From a checkpoint of a small image-text matching model.
Training: soap at rate 0.0026, 6600 steps, batches of 384.
Rows from block 6 of the image encoder, named by matrix and row number. Rows with one number belong to one channel. Each number is 128 + 32 x the weight over the matrix's rms, rounded and kept within 0 to 255. All counts start at 0.
# convs0: first 3x3 conv (encoder.blocks.6.convs.0.weight, 96x96x3x3), inputs 77-87, a 3x3 kernel for each
# convs1: second 3x3 conv (encoder.blocks.6.convs.1.weight, 96x96x3x3, transposed), outputs 77-87, a 3x3 kernel for each
convs0.19 [225 152 135 162  89 150 131 179  89  62  75 170 145 149 157 143 122  79 131  98 110 182 197  35 101 110 131 114 156 132 116 118 116  95 110 124 128 171 103 180  93  47 147 102 170 182 173 179 104  81 134  97 207 156  98  85 150 157 106 109  90 147 128  95 130 154 110 153 101 112 141 156  79 114  94 156 174 104 117 158  85 139 114 162 163  73  93 145 178 200  99 140 108 111 206 126 176 165 121]
convs1.19 [116 112 148 169 154 160  77 126  86 159 145  81 172 136 161  88 159 140 179 127 135 175 151  38  82 113 143 111 132 156  99  70 147 127 110 163  90 152 125 101 129 107 152  77 101 140  81 178 129 147 186 137  89  54 125 151 145 108 120 155 181 130 162 127 115 122 225 153  89  52 152 178  64 120 177  79 108 205 153 182 147 117 126 182 116 158 185 117 146 141 161  77 117 142  69 129 125 122 128]
convs0.20 [191  69  84 106  88 255 159  52 112 117 111 170 127 110 151 102  99 109 125 194  47 113 193 102 121 139 118 100 102 156 107 127 130  66 161 143 114 115 110 171 156 146 109 158 100 135 104  96 132 147 100  99 177 131 111 125 158  51 115 107 119 118  64  81 115 137 116  98 145 200 150 112 124 105 147 128 123 136 159 119 134 135 156  91 144  88  83 117 125 138 133 125 129 117 169  70 128 225 146]
convs1.20 [129 113  87 119 125 108 175 165 150 154 117 165 111  68 151 140 155 142 117 136 157 147  84 239 126 139 193 123 128 180  80 142 134 185 139 167 111  92 131 164 139 128 112  63  88 129 129 141 196  63  94  95 105 154 101  87 255 146 161 121 151 105 161  66 173 110 178 109 199 181 123 164 154 147  70 135 184  49 109  79  94 137 110 118 121 203 151 115  87  88  86  58 120 128 103 203 115  63 145]
convs0.21 [144 156  70  99 183 160  80 144 132  54 226 172 143  82 121 118 133  76 143  76 154 174 191 166 120  90  88 155 113 165 155 157 189  98 160 115  81 117 122 148 116  89 121  95 132 165 112 131 109 131  77 128 136  99 138  69 169 196  85 149 130 133 104  89 144 168 129  89 126  99 142  78 106  65  72 123  48 111 126  89  90 121 141 173  87 128 149 105  91  88 158 118 155 108  93 146 198  52  36]
convs1.21 [229  96  59 152 110 124 106  98  62 156 125 134 125  78 168 189 104  43 104 115  70 167 137 130 161 190 176 146 101 123 134 108 150 121 159 186 110 142 125 146  53 152 182 133 146  92  85 145 107 100 147  50  80 112 181 135 141 137  96 137 140  79 115  57 135 160 151 126 113 126 130 136  65 163 184 127  70 135 131 103   9 109  72 102 107 137 101 107  94 106 106 110 225  95  82 159 103 142  73]
convs0.22 [135 167 153 115 151 147 145 146 140 138  27 111 157 172 106  76  77  89 136 149 118 121 116 193 120 140  68 108 144 168 114  99  63 113  96 103 131 137 152 137 133 132 131 160 112  85 166 169 108 125  98 164 154  92 138 112 107  81 116 191 163 121 111 193 150 156 175 135 116 122 111 166 100 156 137 161 174 120 131  93  96 166 144 177 137 174 125 130 111  78 155 150 115  79 156  60 163 192 142]
convs1.22 [ 80 134 116 139 163 109 107  85 136 150 176 157 100  95 152 104  97  95 154 151  80 122 140  93  92 132 117 137 107 141 129 159 145 171 107 148 118 114 179 113 168 124 177 103  97 105  59 144 123 154 168  97 126 206 109 154 149  95 150 136 184 153  61  98 119 124 112  77 109 154  85 140 142 165  74 125 102 152 143 103 133 135 144 122  55 143 120  82 134 109  91 117 155 146 124 146  69 127 109]
convs0.23 [178 171 132 100 102 192 162 103 169 112  48 165 137 134 159 148 110 151 142 152 172 102 140 211 134 118  57 108 105 118 130 117 128 111 128 135 105 129 191 115 173 100  61 138 180  67 146  87  67 104 101 120 137 167 117 139 123  96 132 157 135 107 126 172  82 147 102  76 151  54 103 157 145 188 156 155 118 150  90 147 112 163 157 175 152  96 153 173 154 139 167 138 115 205 142  84  99  94 125]
convs1.23 [117 180  99  81 149 155 112 162 129 117  97 106 122 140 142 185 177 173  71 122 140  86 156 169 124 176  89  90 116  89 144 124  70 127  86 164  98  85 113 113 119 122 110 193 166  86 126 126 148 135 194  48 119 154 133 176 112 169  58  97 112 131 155  84 154 135  41 148 143 190 135  90  64 177 133 132 102 136 112 153 160 163 159  70 159 117 134 127 145 110 226  51 165 128 127 134 118  75 157]
convs0.24 [168 142 129 115 139 140 111 125  99 181 152  68 107 124 155 122 108 154 137 137  74  71 104 127  86  82  82 148 105 133 133  90 101 160 119 118 131 165 177 165 158 122 130 147 104  68 107 116 123 112 152 152 154 119  91 143 110 158 109  85 145 119 126 111 161 216 139 115 144 101 135 125 140 112 128 126 140 115 152 116 148 127 133 112 143  28 116 131 171  82 116 144 152 227 143 100 138 120  85]
convs1.24 [139 140 106 104 125 166 157 126 124 155 147  85 147 102 127  92 162 157 104 115 110 111 119 172  79  93 152 130 132  97 151 142 146  92 107 183  71  62 180 135 104 121 122  96 126 141 141  53  76 135 143 232 224 141 107  72 153  69 118 158  64 156 154 111 159  92 108 199 117 130  93 162 151 102 133 148 133 142 115 127 116 115 111 113 102 108 168 157 193 147 157 125  98 103  80 197 172  82  95]
convs0.25 [102 108 106 114 104 135 166 116  75 124 169 114 106  36 128 160  63 164 109 124 200  73 124 138  67  94 155  95 132 101 122 146 147 119 149 144  99 141 104 113 148 112 174 119 109 164 121  68 163 161 108 122 154 126 127 110 181 150 144 124 124 146 141  87  95 102 169 117 120 165 143 161 107 110 109 171 168  91 142 110 118 136 125  92  95 139 124 101 166 114  59 157 107 144 111 168 111 149 155]
convs1.25 [172 107  60 124 135  96 110 137  95 194 130 147 115 157 135 110  93 170 169 108 124 117 153 110 122 160 139 197 154 132 172 190 115 109 137 165 122 120 134 125  85  90 181 113 155 111 162 137 129 122 147 131 167  98 163 142 118 129 129 103 193  85 175 139  90 120 122 133 106 129 115 160 115 130 199  66 110 119 109 104 172  93 118 162  83 100 108 105 149  70  89 117 219 144 156 122 121 116 184]
convs0.26 [ 72 120 112  62   9 149 108 118 149 119  79 140 181 134 182 159 108 140 121 165 135 168 160 169 178 117 185 173 141 172  84 145  62 124 154 179 126 167 123 137 143 118 156 107 143 118  62 181 144 146 122 131  77 138 126  78  90 181 144 129 117  85 162 236 197 137 159 135 167 139 140 109 147 195 192 179 136 100 208 124 104 109 144 175 138 111 163 144 159 140 120 133 121 137 178 111  88 122 142]
convs1.26 [109 169 131  74 145 167  98 104 137 133 158 159  64 162 112 144 117 132 119 123 174 117 127 127  79 141 108  66 182 175 148 140 129 133 131 151 138 181  90 194 249 129  82 102 131 108 128 104 120  87 105 127 121 181 116 131 108 150  94 151 202 104  85  84 186 134  53  83 119 102 120  75 138 165  99  98 157 107  83 137 123 145 100 103 118  93 158 167 122 131 134 194 127 112 101 124 146 174 132]
convs0.27 [116 125 126 135 147 169  55 120 137 149 144 152  84 134 127 147 123 109  88 164 101 138 199 111  76 131 142 117 124 110 156 131 104 142 121 151 137 168 104 126 117 157 173 178 159  96 139 136 107 144 151 146 118 159 104 154 116 146 122  78 135 115 119 153 147 108 147 196 117  65 135 132 152 129 144 112 160 105 135 174 198 139 146 117 117 123 154 122 111 140 128 137 138 157 102 154 126 151 126]
convs1.27 [124 124 115 113 144  97 155 182 142 150 127 139 101 108 190 119 117 144 139 144 127 151 134 172 106 101 185 135  96 142 133 123 123 154 109 150 111 149  79 165  82  99  80 147 152 134 154 161 110 152 108  78  34 120  86 155 130 210 142 131 113 121 116 151 156 128 168 100 111 141 104 134  95  97 188 124 172 139 135 146 174 129 147 102 143 125 142 107 108 188 120  93  84 130 136 185 154 143 198]
convs0.28 [114 209 111 130  73 139 106 144 171 137  69 147 144 126  63 127 110 107  80 151 104 123 183 112 113 104  84 122 147  91 147 106  68 136 104 132 128 127  87 159 175 130 152  64 126 135  70 198 136 127 144 123 142 114 121 130 120 131  99 143 110 130  95 162 140 155 138 177 159 161 156 122 161 138 170 127 139 105 108 104 100 154 176 146 126 150 100 145 132  91 107 181 124 116 123 106  87 151  51]
convs1.28 [127 141 142 134  89 110  89  50  11  91 117 106 100 154 134 119 142  97  87  93 118 109 115 139 174 172 140 156 129 152 148 100 112 116 148 182 125 101 200 115 141 128 179 118 106 139 146 106 129 118 143 119 101 165 134 135  88 106 152 107 204 138  98  88 131 191 203 163  93 134 168 150 112  77 197 134  88  88 117 164 145 121  98 141 134  71 109 151  78 150 132 125 113 160 107 138 136 118 115]
convs0.29 [ 85 141 151 167 173 230  53 178 119 227  98 108  77 125  82 170 113 117 171 168 129 134  32 109  81 205 128 122 117 163 135 120 148 109 170 139  86 175 132 128  70 135  22 178 131  80 140  78 141 129 131  97 110  81 111 128 112 102  78 124 184 133 115 114 208 119 168   0 125 106 154 149 125 177  80 119 193 145 146 132 147 192  98 159  68 158 152 135  16 118 114 101 174  98  55 131 189 170  83]
convs1.29 [109 142  79 111 190 156  95 123 229 133 199 161 136 119 168  64 188 138 138 131 181 151 134  83  60 163  94 110  90 212  97 179 220 150 193 126 101 178 156 133 172 148  94  74 121  87 126  74 135  82 119 141  68 255 124 136  98 114 154  51 150 113  92 136 139  91  64 127 128 105 100 130 132 105 174  73  76 115 136  96  79 119 150 156 108 174 156 161  98 120 103 133 126 117 134  74  88 143 189]
convs0.30 [139 113 129 128 173 123 114 114  71  95 147 100 158 104 117 141 145 132  91 143 100 109 111 125 141 130  79 108 102 151 114 121  93 124 126 123  98 126 120 111 126  97 152 140 118 114 177 118 176  59 168 100 100 141 142 190 100 151 140 107 154 103 104 149 135 130 114 133 157 140 134 168 158 127 133 167 167  98  91  91  53 124 143 111 140 186 114 123 149 114 155 186 150 145 150 104 112 159 134]
convs1.30 [133 124 154 126  81 173  97  85 102 128 113 156 140  84 146 118  97 135  91 134 101 100 125 138 130  97 156  83  77 122 142 170 131 119 137 126 124 121 164 112 109 153 108 127 119 138  70 128 140 152 139 118 111 185 125 126 170 137 144 104 105 197  91 125  80 161 107 162 148  77 142 105 110 153 156 145 187 124  35 141 126 107 135 166 152 104 141 158 124 151 122 106 130 126 165 159 136 109 133]
convs0.31 [163 124 200  77 113  86 117 150 142 102 142 133 166  83 139 120 136 150 200 115 140 153  75 131 112 103 115 118 110 137 131 150 150  90 162 162 110 122 171 131 107 138  96 147 185 123 158 107 145 131 102 124  80 118  95 121 165 137 157 177  87 116 146  89 156  95 180 117 138 128 141 124 114 136  75 144 104 133  93 126 129 107 188 223  82 187 121  71 121 197 137 144 122 181 111 143 100 145 128]
convs1.31 [175 211  97 124  92 128 174 168 153 108 107  69 154 105 154 140 110 134  83  85 119 118  99 236 123 169 169 160 127 133  90 146 144 107 136  99 128  76 135 150 143 103 133 106 127 138 170 149 110 119 144 129 127 136 104  92 116 197 169  86 159 113 111 132 119  44 174 112 101 124 101 134 129 159 130 105 125  75  86 108  85 106  77 134  74  94  97 146  62 143 163  76  58 159 146 157 131 125 148]
convs0.32 [ 89 146 160 177 135  84  95 181 167 124 147 106 126 156  88 114 117 172  99 146 137  59 139 136 115 108 181 153  82 147 145 141 128 128 152  58 137  83  75 125 153  72 148  89  78  87 157 104 144 164 137 113 135 107 106 153 158 132 168 101 158 137  63 166 145  85 168  79 173 119 142 129 151 177 163  93 158 146 120  95  71  98 137 126 159 144 186  76 134 123  82 172  75 155 119  86  90 153 156]
convs1.32 [ 75  77 158 130 126 170  86 162 124 137 132 166 137 124 136 117 121 159 145 131 109 144 126 156  74 187 144 131 149 116 119 173 150 127 117 108 126 158 150 166 108 149 112  64 123 181 118 102 100 101 141  92 114 163 110 132 149 210 177 172  73 130 168 186 134 101  81  71 140 147 130 165 120 128 127 101 130  91 146  37  85 192  98 179 117 137 128 212 129 139 111  98  91 180 155 165 165 116 126]
convs0.33 [172 107 145 115 119 167 185 147 111 125 179 104 120  96 146 218  70 144  84 103  98 156 171 178 116 153 117 148 123 108 177 173  54 142 114 151 184 143 145 116  96 124 148 102 139  91 118 111 145 115 155 132 112 193 126 162 125 163 155  94 145 155 162 131 129 224 130 158 144  83 142 106 118 150  92 125 122 126 161 169 136 137 135  54 155 121 114  52 120  96 146 114 145 123 156 112 155 127 125]
convs1.33 [132 142 187  89 186  87 105 149 116 155 101 123 118  86 127 122 188 170 140  87 112  84 152 162 103 132 144 138  86  76 154 161 197 129 175 185 137 173  83 180 165  68  97 110 137  75 116  49 149 107 142  64 145 228  94 150 103 109 147 101 139 171 125 123  97 135  94 152 109 139 103 156 175  75 124 155  97 143 128 189  29  68 143 167 103 156 121 140 164 144  98 120 103 187 121 155 177  93 160]
convs0.34 [ 75 128 123 124 125 112 127 185 144 135 106 102 128 189 142 108 139 121 110 119 119 102  81  89 158 121 134 126 128 119  55 150 158 113 135 139 180  70 154  97 151 120  98 117 120 125 130 132  88 112  88  99 151 144 107 147 116 136 119  96 124 149 138 135 114  87  61 143 129 117 119  81 134 121 196  88 171 128 113 116 104 120 105 131  95 123 124 149  80 117  75  91 155 159 130 117  69 146 151]
convs1.34 [155 188 123 131  83 123 203 131 110 128 111 136 143 130 132 138 124 140 118 181 112 139 118 128 100  94 105  67 105 162 133 133 215 113  84 132  79 126 123  99 148 141 176  83 127 134 128 164 117 134 115 130 107 172 154 120 149 120 177  72  42 102 183 176 148 115 105 132 110 143  69 143 149 112 121 132 151 142 158 141 143  96 103 113 186 152 118 113 146 111 135 124 172 141  68 100  91 175 157]
convs0.35 [154 142 135 112 125 105 103 107 121 141 160 137 123 148 140  70 134 145 103 131 148 147 138 125 125 177 155 108 154 142 117 136 160 122  68  83 111 140 113 135 134 142 167 116 166 136 114 118 154 103 128 146 122 123 119 114  92 130 128 115 107 125 131  75 151 145 122 128 142 139 127 153 127 109  75 150 160 131 148 150 127 110 166 130 152 144 176 101 149 147 182 149 141 152 115 106 108 104 122]
convs1.35 [100 129 138 139 159 133 121  82 137 131 119  84 118  97  62 145  60 166 181 107 180 144  71 122 136 108 158 122 158  73  98 144 116 125 132  72 150 130 169 111 119 131 150 187 190 136 170 117 162  78 125  72 140 119  95 166  79 115  98 137 118 114 107 124 174 152 119 169 117  98 165 131 146 115 121 125 131 102 208 126 102 113 121  94 189 139 134 110 101 156 108  84 111 114  90 121 133 145 114]
convs0.36 [111 139 135 180 131 144 115 108 110 111 136 117 149 130 112 133 136 141 108 153 143 143 122 101 164 111 169 143 159 109 113 131 121 129 146 104 143 114 120 118 142 155 139 129 133 133  66 141  93 136 137 140 154 129 128 107 121 106 120 106 128  88  64  91  96 168 146 141 104 136 110 104 112 133 153  85 141 171  97  91 100 114 139  92 118 153 163 147 173 118 155 120 121 144  94 123 144 157 109]
convs1.36 [151  97 155 107 133 188 146 179 166 161 126  97 146 117 110 116 135  79 136 157 132 155 113 165 131  54 104 120 133 136 104 107 110 132 141  87 137 123 169 122 103 148 140 138 173 144 120 157 148 152 133 111 137  27 140 140 137 158 151  74  91 108 127  67 119 141 141 153 141 154 112 121 148 148 124 123 148 115 179 126 103 130 163 166 143 140 102 120  74 135  98 167 145 146 101 151 147 109 102]
convs0.37 [137 145 149 135 178  69 158 101  69 110 103  92 129 138  82 123 152 111 126  98 126 184 103 120  88  95 173 105 178 122  86  89 128 122 127 146 113 131 102 122 178 114 156  93 152 129 130 127  91 115  78 110 140 175 115 119 168 141 110 163 152  96 126  97 102 157  96 172 153 149 135 143  94 122 176 102 132 162 189 148  85 127  99 135 167 102 132  85  90 111 197 114 177 145 137  82 133 161 194]
convs1.37 [120 138 112 133 124  65 116 109 118 135 114 126 158 137 128 106 111  77 106 174 146 137 135 109 120 128 110 116 164 109 104 141 169  84 142 103  81 192 132 140 154 101 101  95  77  63 135 175 177 123 111 119 100 128 146 106 105 125 108 150  85 104  96 144 113 111 118  97 176 113 104 178 152 129 117 143 130 164 130 122  73 128 126 139 145 147 116 154 114 179 189 161 115 194 153  87 106 120 119]
convs0.38 [105 107 129  75 102 104 153 115 162  86 167 113 154 106 115 147 107 123 162  94  88 108 136 140  90 115 101 139 155  78  83 125 111 140  78 159 171 128 106 121 118  99  91 130 106  93 169  83 162  97 120 151 199 115 113 168 116 164 161 112 123 118 143 171 130 115 141  86  75  71 131 134 125 119 138 199 118 133 188 130 112 136 119 175 188  95 153 127 103 111 130 126 177 105 126  95 147 166 104]
convs1.38 [ 57 173 111 113  72 158 129 129 118 107 143 143 140 107 122 142 138 119 142 116 104 120 117  76 131 139 155  88  85 144 125 147 116 107 107 172 145 134 180 119 140  83 173 105  98 103  55 200 145 169 124  60 136 134 147  82 124 112 143 149 135 103 137 135 143 109 156 151 112 150 161  85 121 114 107 126 127 119 128 176 140 113 130 130  97  89 116 107 135 175 148 116 160 147 135 118 111 143 102]
convs0.39 [ 76 147 184 114 130 157 109 147 174 100 136 132 101  93  83 177 113 106 150 127  72 144 190 127 124 170 109 130 124 144  86 126 137  78 130 134  88 113 142 110 109 105 107 140 140 105 112 143 132 135 109 147 137 124 131 126 142  93 106 108 169 131 151  95 138 131 135 168  85 109 180 102 146  97 122 141 178 148 126  41 122 125 102 101 114 147 115 140 113 111 135 141 159  90 110 147  99 133 113]
convs1.39 [119 158 167 171 101  83 102 179 136 101 166 147 150  95 127 143 163  75  95 124 140 155  93 141 157 118  60 114 162 105 131  87  78 126 128 175 109 159 189 132 111 133 115 107  89 114 139 116 145 117  94 138  96 166 150 119 132 108 127 114 125 147 138  88 101 155 152 103 113 185 146 121  74 190  82  98 155  70 172 183 146 136 117 172 112  93 126 137 170 112 105 141 158 131  93 187 128 130 130]
convs0.40 [138 130 134 100 120 183 120 145  77 139 157  46  85  89 167 125 118 115 134 145  96 169 160  96 173  89 119 155 134 111  73  98 161 137 165 120 108 194  99 121 184 155 114 157 108 117 161 128 155 113 136 168 143 157 174 163 120 103 104 112 107 136 147 165 119 142 119 116 111 165 150 128  60 100  81 117 135  88 160 101 179  85  50 100 127 178 199 158 153 189 104 190 125  94 122 113 161  66 117]
convs1.40 [116  79 146 125 137 140 104  97  95 140 147  71 144 113 139  87 147 133 141 141 124 139  78 115 153 121 132 152  96 122 134 153 176 111 112 102 178 162 136 135  62 113 120 118 144 145  73 129 154  85 101  67 134 126 118 151 133 162  86 101 145 106  59 177  99 145  80 166 107 141  80 169  91 140  83 177 139 116 176 131 151 148 173 155 131 144 112 157 122 109 130 131  94 158 159 141  77 138 149]
convs0.41 [ 94 195  73 106 114 133 127 125 122 102 144 157  56 219 118 118 115 125 137 115  83 143 100 191 139 125  90  82 117 107 107 182 115 125 155 103  93 155 141 130  61 159 163 125 104 113 177  95 122 110 160 140 161 152 146 137  95 112 101 163 180 141 164 147 114 111 128 134  77 111 116 108 108 120  93 118 166 137 117 198 104 121 180 152 110 201 150 133 157 182 170  62 176  81 133 154 126 123 116]
convs1.41 [116 115 168  61  54 130 154 105 147 165 136  99 148 118 140 155 104 109 145 121 121  88 115 196  86 166 153 119 128 152 126 122 152 131 159 109 142  96 157  99 155 101 163 106  81  72 123 113 147 119 196 150 135  78  88 129  72 131 144 108 197 100 125 106  79 150 140  76 143  97 135 130 140 117 154 125  63 129 114  91 110 207 150  90 124  91  96 126  92 108 115 138  95  70  92 167 130 179 113]
convs0.42 [ 85  69 110 112 146 163 116 141  95  68 229 119 118 179  63 156 111 108 147 106 160 127 155  27 161 117 136 149 131  73 121 156 223 156 162 112  98 110 107 100 121 178 148  91  99 172 179  95 113 158 126 129 154  89 106 145  86 109 173 117 155 128 119 100 145  93  74 188  92 150 151 133 129 122  61 124 129 147 132 102  45 114 125 184 161 157 149 154 131  77 115 109 144  93  89 152 146 186  81]
convs1.42 [102 112  66 123 120 131 102 142 112 141  61 165  77 139  90 141 153 135 156 100  82 152 140 101 100 135 112 173 156 141 152 174 126 137 124 191 214 147 131  77 156 115  93  86  68 123 130 121 108 144 163 123 174 201 138 109 169 112 174 188 142 105 187 135  93 189 147  64 162  38 114  91 132 121  82  74 150  52 143 151 187 145 142 111 168 146 112 125 164 148 220 109  71 109 133 172 127 159 109]
convs0.43 [116 160 101 158 188 137 134 134  75 146 137 114 150  79  65 148 199 206 165  98 106  94 105 119 144  97 107 135 114 106 130  97 122 113 105 133 122 104 132 150 134 176 156 158 134 105 109 139 117 163  81 175 144 178 138 143 131 147 129 134 137 113 158 138 114 142 153 128 149 123 105 146 111 124  88 118 121 151 161 157 118 121 141 131 123 120 157  98 114 148 128 124 104  89 136 132 120  96 149]
convs1.43 [143  91 109 150 186 117 133 123 135 153 192 137 184  98 136 174 140 127 162 133 105 119 103 125 120 105 153 132 113  88 123 158 158 138 102 137 135 118 110 117 133 119  62 108 120 118 155 147 209 149 107 140  19  84 130 160  93  92 145  75 128 181  89 162 183 132 117 156 135 148 120  53 187  78 203 107 105 127 109 111 232 136 113 123  87 134 137 102 139 127 123 151 142 155 130  96 144 178 109]
convs0.44 [123 136 134  91 105 110 147 122 102  98 146 200  97 122 152 169 161 124 141 104 134 104 112 129 110  82 112 142  69  92 124 133 143 158 117 120 129  93 156 164  69 124 145 103 139  79 114 124 116 139 145 131 177 178 151 135 116 136 129 125 150 153 104 108 158 133 108  88 175 151  84  70  89 114  91 160 124 130 156 119  87 173  98 131 114 153 140 118 105  73 103 118 111 159 103 183 167  73  58]
convs1.44 [ 68 126  94 147 139 119 119 110 123 133 135 104 109 153 143 142 129 118 152 168  86 170 162 135 147  57 161 162 137 156  97 141 137 143 126 156 156  82 135 146 110  92 210 124 128  99  65  82 118 135 111 129 150 123 159 164 112 139  77 119  95 134 114 128 133 100 145 109  87 157 117 160 184 167 166 111  82 153  90 109 152 119 115  89 152 121 121 141 111 115 162 150 114 186 131 160 168 133 150]
convs0.45 [172 165 174  86 153  93 148 139 156 164 169 157  59  94  73 164 106  98 141  97 186 162 100 156 147 126  95 137 170 203 134 146 176  97  98 114  96 121 115 144 157 132 178  98 138 154 148 191  81  89 146 111 180 112 115 119 100 120  97 164 120 153  96 113  98 138 106 158 106 170 168 206  67  62 153 118 122 194 157 108 157  66 117 129 193 114 134 142 184 115 106  83 180 167  64 160 124 116 123]
convs1.45 [107 128 167 130 106 156 131 102  96 108  83  96 148 156 132 157  92 103 112 145 123 207  63 106 109 139 158  95 114  67 108 138 110  64 153 142 163 111 154 120 123  91  76 161 103 128 108 133 165 121 106 118 165  87 131  50  55 132 222 158 115 133 114 153  56 189 128 110 127 203 142 143  98  96  40  63 141 113 137 111 179 155  98  96 135 117 101 129 136 140 131 102 164 137 155  87 117 170 106]
convs0.46 [187 148 146 100 142 133 123 119 116  92 126 115 147 190 177 125 117  76 129 147 153 168 134 168 183  99  91 174  89  98  94 118 114 153  92  95 122 152 133 144 139  90  86  86 139 140 148  88 132 105 115 137 132 170  98  93 166 102 115 109 102 117  89 123 107 132 104 197 179 143 131  83  87 129  80 150 125 103 118  69 111 191 169 122 154 132 143 155 169 232 158 124 176 100 155 163 180 119  90]
convs1.46 [109 118 135  93 145 157 117 104  84 109 173  75 115  87 113  99 120 130 138 147 152 158 110  91 161  72 149 162 105 130 167 142  86 113 107 142 120 128 176 123 188  76 197 129 201 123 152 144 117 132 133  95 107 112 106 152 103 113 126 166 173  94 140 125  83 146 174 208  95 165 117 222 185 131  54 109 146  78 113 140 136 186 114 130 172 149 181 121 161 137 152  84 106 108 142 136 166 229 134]
convs0.47 [136  75 108 142 114 143  85 136 129 134 151 206 117 132 129 120  89  72 117 129 106 147 101 137 166 191  97 112 157 109  89 106  84 125 151 126  92 137  85 134 106 128  86 130 145 137 175 161 109 111 114 118 132 101 169  76 152 144  73 142 102 185 127 195 173 115  81 138 149 138 130 153  88 145 117 196  95 137 127  46 158  99 128 149 155 141 158 124 142 119 146 150  60 148 129 149  71 115 126]
convs1.47 [103 177  88 165 160 126 115 101 115  88 134 162 133 190 127 119 166 132 121  91 127 147  99 211 108  71 174 141 155 126 137 102  94 143 157 115  78  93  92 140 142 144  90 120 108 138 133 123 148 144 115 185 106 129 149 143 125 157 138 129 105 144  99 105  94 194 121 151 134 121 136 127  50 157 134 156  76 112 104 150 159  78 151 100  71  85 113  67  91 126 107 126 148 112 135 118  87 119  98]
convs0.48 [106 105 141 145 129 195 123 160 143 114  96 117 137 118 150 179 145 111 181 142 127 188  96 124 150 102  89  47  63 101  96 129  80  99 147 132 153 112  78 142 117 165 139 145 151 195 133 100  98 163 134 112  99 122 129 170 126  96  95 118 145 100 125 145 163 103  95 136  99  88 146 112 197  62 133 111 170 140 110 149 100 130 153 134 111 169 129 126 139 168 193 145 126 169 125  95 172 104 122]
convs1.48 [137 211  59  66 197 210  65  93 137 186 158 173 157 100 122  80  77 102 170 100 128 108  82 118 103  18 117 102  72 137 133 101 176 161  82 107 128 114 222 155 162 160 124 171 144 135  93  95  96 103 140 111 124 190 113 113 128 129 167 114  96 131  90 100 124 148 117 128 140 114 150  99  97 131 103 116 113 194 151 187 134 101 121 128 131 116 113  87 184 137 196 126 119 140 128 129  94 110 126]
convs0.49 [153 143 142 110 141  79  93 137 119 151 136 157 153 166 112 108 121 113 105 144 137 118 166 121 128 165 128 144  91 132 123 120  62 188 140  93 114 115 133 151 119 129 120 149 141 130 160 128 205 156 123 142 127 126 136 152 122 139 114 103 197 116 126 111  92 126 169 126 112 107 148 118 129 144 131 173 133 124 162 118  74 119 127 151 168 105 185 137 157  81 140  49 133  97 100 197 148 124 132]
convs1.49 [136 162 166  76  66  91  84  93  83 116  86  81  98 140  95 100 120 121 120 113 123 103 116 117 101 184 103 124  92  98  97 134 109 127  86 152  75 144  96 160 118 163 152 128 169 177 176 174 156 133 147  82 175  84 100 119 107 128  93 175 125  88 171 104 144 172 140 161  90 146 133 117 116 154 131  92  98 186 109 142 205 113 255 176 122 100  98 143 125 116 129 158  76 118 109 139 132 165 113]
convs0.50 [128 151 151 162  58  84 133  73 146 125 134 113 195  78 165  86 102 112 134 135 132 105  80 106  95 129 193 180 159 116 188  93 128  78 104 122 160 140 149 115 133 100 143 149 108 131  85 126 148 152  95  85 127 140 101 128 103 120 125 120 125  79 166 181 114 104 156 184  89 123  80  75 133 214 121 144  84  92 148 247 135 169 134 134 127 148 139 117  95  65 110 174 114 152 203  82 143 135 117]
convs1.50 [141 194  86 101  97 113 184 113 131 128  62 170  57 106 158 132 135 126 105 138  73 143 170 131 139 115  73 131 134 188 163 133  99 160 126 142  84 107 172 158 108 126 129  89 146 122  90 219 148  68 138 165 209 255  97 154 118 118 156 109  93 195 134 120 156  97 163 118 166  92 109 136  82 165  92 133 118 112 145  91 118 140 126 114 108  89 123 119 131 170 143 102  61 145 112 175 179 216 139]
convs0.51 [102 150  95 135 176  90 159 157 150 185 132 131  83  48 181 163  96 139 162 108 173  69 115 170 133 126 143 127 103 153 182 127 153  37  84 109  99 100 103 153 135 141 189 153 105  96 187 150  83 144 115 164  79  89 115 147 207 120 110  97 144 151 122 122 106 193 127 103 183 172 103 149 113 139  54 141 107  96 135  60 100 105 106  86  84 141 142 141 184 148 147 113  99 143 134 120 173 155 123]
convs1.51 [114 143  95 154  96 100 213 168  92  99 169 132 166 160 107  69 167 142  92 144 101 133 172 166  47 145  95 141 112  73 144 121 141 123 164 207 150 163 160 146 103 104 134  84 122 114 100  67  93 126 106 127 123 181 134 184 132 137  79 182 108 118 107  34 222 127 175 107 121 101 125 169 130 133 141 108 176 105  86 106 187 143  74 160  91  93 215 114 140 123  96 143 115 119 171 164 176 103 111]
convs0.52 [106  94 150 142 144 169 151 110  71  99 117 113  73  33  55  73 121 102  78 119 114 123 146 114 108 179 107  73 142  89  94 122 100 142 173 131 152 114 128  88 106 162  74 121 125 147 172 153 108 107 151 106 144 106 100 130 139 113 124 173  60  84 103 117 156 159  92 121 175 135 202 128  91  76 146 155 148 133 121 142 161 136 149 151 111 130 134  98  91 124 128  99 122  82  99  94 127  71 121]
convs1.52 [ 93 124 113 152  99 133 159 178 186  54  93 130 116 147  43  90 130  89  92 114 135 164 131 147 157 127 142 155 147  93 107 118 111  91  92 142 116 113 141 129 147 155 104  89 177  75 156 137 236 180 129 121 106 113 144 133 174  94  86 175 189 138 121 158  88 150 136  96 117  77 151 167 156 138 118 207 107  97 207  68 152 117 122 130 134 125  84 112 142 121 126 122  95 101  90 153 115 101 122]
convs0.53 [124 116 168  87 126  43 194  80 178  97 121 194 142  67 122 129  93 116 163 148 100 169  99  71 115 122 159 156  89 151  96 110 122 131  93 124 163 164 184  77 120 120 132 113 133  97 125 108  45 148 182 124 117 100 157 151  72 121  64 184  91 124 145 172 162 126 134 152 167 117 107 100 163  65 108 155 136 176 113 103  87 112 153 126 103 146 137 101 131  95 201  93 110 194 115 130 132 119 131]
convs1.53 [118 122 158 178  93 105 104 148  94 130 107  96 114 196 110 117 123  86 158 141 119  95  80 131 165  93  85 157 156 135 110 129 170 115 138 160 126 204 111 104 136  93 121  98  90 122 109 134 107 136 166 132 160 147  85 120 183 121 144  76 200  60 136 158 137  71 124 150 101 155 117 139  96 167  87 121 166  98 154 132 111 134 168 144 159 153 139 157  85  97 225  90 146 146  96 129 136  90 139]